{"model": "masked spectrogram model", "dataset": "melodies that start on their tonic, played by one synthesised instrument", "train_examples": 26041, "n_mels": 64, "hop_length": 160, "input": "log_mel", "win_length": 400, "method": "mae", "mask_ratio": 0.6, "loss": "mse", "encoder_arch": "vit", "encoder_norm": "layernorm", "encoder_norm_position": "pre", "encoder_activation": "gelu", "encoder_head_dim": 16, "encoder_fused_qkv": true, "encoder_bias": "all", "encoder_qk_norm": false, "encoder_parallel_block": false, "encoder_inner_norm": false, "encoder_moe": "expert_choice", "encoder_num_experts": 32, "encoder_moe_every": 1, "encoder_expert_mlp_ratio": 0.5, "encoder_experts_per_token": 2, "encoder_shared_expert": true, "encoder_patch_size": [32, 4], "encoder_layers": 12, "encoder_width": 128, "encoder_positions": "learned", "decoder_width": 192, "norm_pix_loss": false, "decoder_layers": 4, "residual_init": "scaled_by_depth", "optimizer": "adamw", "learning_rate": 0.0016, "beta1": 0.9, "beta2": 0.98, "eps": 1e-08, "cautious_weight_decay": true, "max_steps": 11100, "batch_size": 256, "epochs": 109.1, "lr_schedule": "cosine", "final_lr_fraction": 0, "warmup_steps": 550, "weight_decay": 0.09}
Rows from block 4 of the encoder of a small masked spectrogram model, named by matrix and row number. Rows with one number within an expert belong to one neuron, the router's apart. Each number is 500 + 25 x the weight over its row's rms, rounded and kept within 0 to 999. All counts start at 0. Numbers have three digits each. After the name is the row's rms in percent of the matrix's.
Before each expert's rows are labels from the 100 clips, of 14848, where the router gives the expert most weight on average: "peak on" is the class under the peak; "strongest on" is what is common among them. Only what is clearly more common there than usual is listed. The data: melodies that start on their tonic, played by one synthesised instrument.
# router: router (encoder.blocks.4.mlp.router.weight, 32x128), inputs 0-127
# up: expert up (encoder.blocks.4.mlp.up, 32x64x128), inputs 0-127
# down: expert down (encoder.blocks.4.mlp.down, 32x128x64, transposed), outputs 0-127

# expert 9
peak on: C6; C5
strongest on: the note C; tonic: C
router.9 098:555488474446477506515513468509508514476479497495510489498494498503546523512524498490443493514482455519474473497479507504492500505484471456489508488522533458509518495495523542516476435477463499494505466525495494512510495504472484521530494463500492489505557530492473449533479488480514492525510548542537516505531537528487495527498473489512512518521473544443489539482458494514463497521541
up.0 089:488488540527499504497481520505511526467483508532507515512444549482532488488452518468515484494528518497527512481512539515488478492485492481527509504487524539455511496514474497482489510514476498489512525548524462516496523486546482513473468528482489506482509485546487520491451478516441485524466478511504515504522477483510466498541482456513492456528496436538517565521470482498507500551511
down.0 090:470503511487527505531466570506464520520503522488489459450509515515503524509483509465481482465512545490545506497490467524458474493484515473464478534506481517496502514518524562492518499474485518521544527488556529458500490446482505507500538534527536503519499500539542496521516506484501487489507475492460489487549471476529475537500560507522498481491484476511512487526477507481502488522498
up.1 084:493485456483529485516495505497507499502492489481496507506507487525486502527498432560503468504523464518504486553524503510508520508537483494505505473534506534554472527433517518496523504472493531489471503448530520525477553492475478497508529463514534478509524501529486492516488515506523486495522511477526481489439534520492502495504488493491527522464559495487579471495490516480520508527528
down.1 088:519521442534469508471501507534529480533507511506462525519527466539498489534503459495505482516502520495476523501527512555517477513471496479503468476519484523505495487544496531486500469477455510519436453498501530507452465501496522476491504517506482484493503486499475522506477518542503462489486511505491494499500516530508535490478472467546452528474532484455514518475529534472490546507448
up.2 095:493500469505495491511453484533508488470474492514487476503498485513506510545489460498471516497550445534507495476489488531498475497537490478490524508500497483546508480494548487503480501494492481540474490531473514513493480537503542528531520502558510499475517503525439467529512485566507517516492441500536499506471522533505519482526473539484527505521480519506536572504492529498497486460517
down.2 103:513493509528509478443500516505550467484455479537524513554490489521465526524472472507463528523493496532490508479471500435527518468486488500499490455491505456542499485496502528492542486479501445525505483527495511506494468513508503509491496522520502501480536492452459555503495483440529523477487501509464502508491549463504534540505519497502504525499519548495505487463482519514533507505493
up.3 100:488506521472499501508478491442495526475548472489505486504486483490453537519485497496495501454500507472511480516538533491490533496518476491482517484501458523523514477483518472508522486511492473539489530517519511462464533473511498514480513507529488514503527469494553484486529462564447513466512562534494506534498526456502523495520497466471536486521481506465553490505518496526463465515463
down.3 100:493468464510503529545485505499543486458530509486487474510511475511513533504531508517486519500490452524500472473528527514476486510477503487468528514497493472557543517478516477510553514436513491505524496518503493477496503465501479545513512510538524453482499481502490471494472506577489504486527491528492555512472520485518515524547439523538495472474507522469521495525492469506475489503507
up.4 092:501484480505509453525466495509502512485509546511490520509484486531475479537529446515495475495530477489498461538495507487521495509500460513546505486498471502537547488468461513544477483530484523471506470517472485503513485532501495521498515461529458410450488497499535503510456498485507489479507497478518468495498530558489466485494519516509526538481511521510549508487485530490466485518531
down.4 097:515484468541479477489527506552469493533542546555519491545528501522475499512505496506532508526483522501509493517521495532506514506478502478493480482506449502500456494502501531500484511488493458568498472514507509520488485536512512507445506470490499541471523519485488504500485527487524476501470578567471488505488552510490515489520473497520458515478501491467516495493531458502494518508461

# expert 26
peak on: G5
strongest on: the note G; tonic: G; square lead
router.26 105:477482506510531491492528473511470485495512528466521527492516502505487536450501538518495513520483538494510528523489506488520481531502527523499507516505529464520475506509512465516522526508470525466521501446473487490555488499512514461521464483498517499482527476531490514540496524471449489508532506515437453499527462503457484475532537495461483499477516483502457529523473533430498518526519
up.0 111:520476496495464507493486509519497473464494499509517492501494499505494520449490510493469536524542529523482522509471518572517507484541479490504500481453526442459516514542550501493525459481485476550498511489455519515468461495510505548459504487519483507477527499493444474530522477513509501545504473489489519498542535487536544509510460516459489512505480514502487551515473479497493501501505
down.0 109:485510544504496427496504493520484532508513504477519495548479467534530467502489469513476512479492521489501499485519508461539555493503537511505466479501529519505507506484507478474467464473491531579446471522494532501503525508491475472517497501473493508505491511497500499500486524479483506517479487482538525529518558547483517502475493497534532504497518489523531464461528512469467505497433
up.1 089:513498502487527499520499523475487482508483510550475522486518523486476500496502489500491504507474527481514538462489463499500479460566499473448485507521467466515522528503519508491475561465512479464508548472488444517534452504481484497455515487501546504490479519529462527509512537510480517518533498445479496513520514478513520494484546500480529472515554473517502493537481475525522479524525
down.1 094:519512509522492489512504466520485492503492524541493532514537556489483467505519525498494540509482533498487513453480454487497520477487522504483506523533473457518477484543490485466544519516479480559525492500465509496491500517491516475458519504495450525488473434512490548475516469513521565550497508526494547493502529451500537508511507518521501480501465495464491497497485469533504521509482
up.2 126:502426514501480541474490477542487486484431465517514513496495517491463511482473512479503470509494483525491522448525523533490468489508519471449546497491548504491511520537548506515505532498496481503521524476513508489498443503529538549510500494513503504498491486492487515516484472541481508490527496501484506510474551510537528503523453547478553482488474533457500520489475523507512496499512
down.2 115:541545518484503495532488505521481540492457491490536476544488541502483457468481484545502507507490448471556524463542500470494515468513524497466493474494490569486502512495510531495429527506519489488483491525496519491510515514513483527533509536532492510478479489522513486507500511482463485484509502475510528509474488505483490507490503446528549495554497511505542517492520498463537477463497
up.3 100:504457506501505476513508493453494487477508487526526515517484550470482518495468486507502511521485533524514515499502467471514449506494509500477518491510532446531494496468504476506482522519509483459511509468538502499536488513509577495488479503538523501487463494511472526549467501517478538510513518531467474499510490485497505511534487542478501481463562525464494510477456437532532473542508
down.3 105:518511537491518483468500502540509474468502497497522514522535556506479506510484472469513469494443509505512493470513493476505530428497472487482537478487429520508505521510502511496516492483473458526513529519486499506478469548498466475451518535478494502473478463566495498514520478494506530529473472524494562508513505501487506484493500503565510488521488484446509512495506518507509528532483
up.4 118:497493484518513505492517480495449494503499472475538484500498477473505521524513534482488490507474515498498525453454502523521527513444518481472528480509526490466529514511512519493499538477530472510496554549536525477469550453521491481500499485497516536508498476512533544533512495497485481538510551492515522534538492462490497469548463521471520453491491469468490500546525476484477494462491
down.4 115:500497493493597470480511486482488553534517474457486496512535504444490508507480488519500528531499547493509492479488492462475471473478497476448492479493542465536507501523474480493495521526454503532486515501494537526463519528497535513504492514515485530520502460489541490498542500464488493506531525492443500496506487486509527512536502490471515469501460543509493493482455505481484498488470

# expert 19
peak on: E4
strongest on: vibraphone-like; tonic: D#
router.19 112:480458531525486539463502534545539500475528466515517519464524516499515504456530500498514474492530497467474499508516506495456487472455494476498494494514522532492499511532508530510535507451496486532525514480451511498471527500513539557503464488512524552486498467478522457492529513487506513514500478492489532491516506465493541438455484498507497497509473528475520561479501536498473493508515
up.0 108:498465496501516496509515487531470465527511513495470517493497496508547515504512479558511523484475489501495516544488484502462507554445495484474516520538471507528490504491564493488488538496548480472510464490484507542507528477491495495540485513487489516494506472477493525467457498494477498452524502470495470511519427521476484511518520502488501472487565502530486500504536501459570502505482
down.0 105:510459481468506497500511476522488476524559515444528506469498517491485520463554461499493500523537479480473499511511483510490518484498446506469508508484509538511473457516448504571527523491506514480485479461483534515464466542511497502521489469473528497533507509503487495467512506548492508517531466555497502508505502492492529479484476513493494505537462503511441529494508484546494464507491
up.1 106:495482509468477511505465527492531509465466484497474483530513531494476493483468518475485539491529529542501527491514495500550474508568512516532508489514491490482483539514495496427497504515481520506488493524492522510492446508520498464486497519536494496487492505512468453487511522493524497486464504530564494494464500470514460468515479519464538568498465499507493505570511486484496483470505
down.1 096:503526475470534510486457490503541463478496498477459538539497457498482535498490544520501522470500473517479526533513523465518511509509518511450474525503509491503489532528479467513484501549492526534475481465460543537510500487451514479519513507477460521515500498506559479501475515502534494472486508516532478469498490507510475532513495474458554537493522528521470446518524487487505514522494
up.2 093:474499495441517468519520546447474482496500487526538492518498484483453511521440496495488521463464497482496499519503471470523507510496515480475494484527510490541532501468499490522487503489536487497518501503551539493504500519469501498493525526541497490499468507479540567504499512505479511479516504526522486493519500554516474540508499511491522496466526517481523430506492433545505504548513
down.2 094:484474530498525529515565502493505477531515486494495495546501499467494485489482493493525534533459459503487516457511479484491542508504531495471504508507508480448516494559519438507498538488492499536491511474477534520480480512527513508475540508493494457485499476478510543548505505492481487493571452523463505502471476496503524489509548481478482483502467486522493504505488513499468550496452
up.3 104:474508497483503475505464491525468555484506506496502510526464472510490486512462496478512507464469490489527541496515525478512523525491487532527538517478494516500528452462480499470503545525476524538475512566545485464484523471519522460494497505522465499552537488494538511434490507493471517491471524533511504507470452497492488488495507473522525507478485482511460471491532473501543492513462
down.3 100:495504500507512500467536522484522494494496445507529513508536461529512544508533488538523511469520515464487509531509502460570535445519534484487505475511507531485513535510493499510492507453469478468495515485492465479479546489542456515468515541487482521547527459513529482488498515513481535487462496498554493467497520481543527494496497465460510499514496507493493505514532502520460476518503
up.4 097:468483480518507472513508535493488497521520486502507540482501467519514524523517479529496483530514497486501510451514492496513475470433536510522461508512510545478500532495501505505505513473483488509512471456445485527495521511449522528460489471477515489509454481547503527476485501463491493517472470450461500509552463523517509458491558466505486451506524523520499553535514508511514501505491
down.4 099:496476551481499494478538509493485500518527461489503490515511522525505482460503520497439449497521513452502558500485499515550493489492486495508447455484464515532489461505478527466498505522531502524492513486503502475493483549472476523533530514509492499469546515493544508526539497488479525541537486538485533475493509489488529486514507496494510542536514478521458501509479509526450536538507

# expert 14
peak on: F5
strongest on: the note F; tonic: F
router.14 123:496479496497485445462509502498530501503481538535453508476496493501492516468495500506498495500554522526485491522555487506499512510537516473516490467465484507509461512468525508487518476524500528467488532462477522504479462517494530526501516517480490472513528488524503483482485511509510459481558523487505518468498455531450452525501490476536487518474541544566505468458501529502531510537477
up.0 089:466460534477498486476496509470503505489485502519527470513463524480493499512468520441493468492529537508482519498481513481453496547425493505519510499504472552475557524530488518481506507475477529507507464514491539527516503534491498489510504502478510517510487479552534505527501470498519487507489492530508519509517444472487454440564487503451506517481500516504486501495536507469524506495526
down.0 092:497480516446478523520524505480524517518489458488479482497493511487549483569509527500502508514537549485453448483506514515514467514495484469508490531525462487514498509469509472534523519515484539518496516505523480492521452463503489511521530485521495489498484500489492512459478508576508488437527523513457492503479462505503558478484502493512499494437505485510509507520490498527516539524471
up.1 102:513551494477534511545482489466487489514494529512492475459530547542525504501421473471502523503492482457510493475474488473536525511489445515505496499515473512547517490511502475498518527488492469505459491570474472499486531523558461496535492520489455493501491498503466497502506514469515501486483497518494465524493483468493483454494508470493544529525484474462488489541502500523497492482505
down.1 097:502476506507499507474529465544460460541517514517521501462504508527496527516478504452502470526511501501518461460507515501479527479496459515471532484506490505452538450487515519523492492519516486520465475513529536529463465555485467486494483489506513510552525569519455464511534464522474489503528468500479501515522454509507487490489487501537480485514516484521537510483479528478465506486492
up.2 095:533484494465493510513501509542504468470522491521525470504473553467485478466494477454489498503482507437521495513490516498489501512385500524488494501503479507515551452518483527478515515472512486518529470524503508499517507501493497482519520529512438491481464489479517524475488492499537502517469464509482465525531443531514537518465505517496503518489523522502510514525507480498477484469490
down.2 099:528514479499542514517516532474535504504466481478522512437533498525540452482476481510528462480536509472502506483481519487465551470496496500491493484471519477510568505472511477522488508460477532519468487547521455461511492525542506512509471508474542489486516528541463511505536470491528473477493483481484482511506462480504513467493493514499478498478555541473528488515486496490504478479486
up.3 091:486556490460526552532464504538512490520454471531537523507486510500501519481482495488531511482490463446505505497507502489523510524504492518510504519450500513532482455496482449555506482501494462525517486520476468479511551539496440501497482470511465513457494522501497518505516493488490502495495502552482508518491537462541489480530520493497538523484501476466460506546458507508475491517508
down.3 094:499478549504514476529486468505467470510506484461484489498479506501489501482486460457514502521501509514510518455505499509455542539520497511510536495502485486478520443488491541470501468499512488525520482527516526487485453501442494519511494562479531530486530508509507502476499516487486475492578506467486534570482471549517492501490498509503474509498461517546530501483499484469530465497485
up.4 104:478476522513496471517470508497505510512511510517490511487480461523487514505484466501519524472530534511529468490503491510488493504522504495505529513464559564493464556463535466459496470519484537446462495478507510493497476483509504554523489517469500481513506502502488499518465515532460495478537487490544488491497498513510455475465478451516515483462505495553483517478482524543527497566489
down.4 101:509506518479475481484516539462502507533535522490541512539494518483485508450539461498478527512496493452481534490512505499540509487469476532510482471468477502465474480512464497514523502507523472523507514508505509489478527532507478493535520490502505500488515517490549522491501526443579514561454516514498519503464527500500518506534503480464484530528443464477446491508496514503481485518521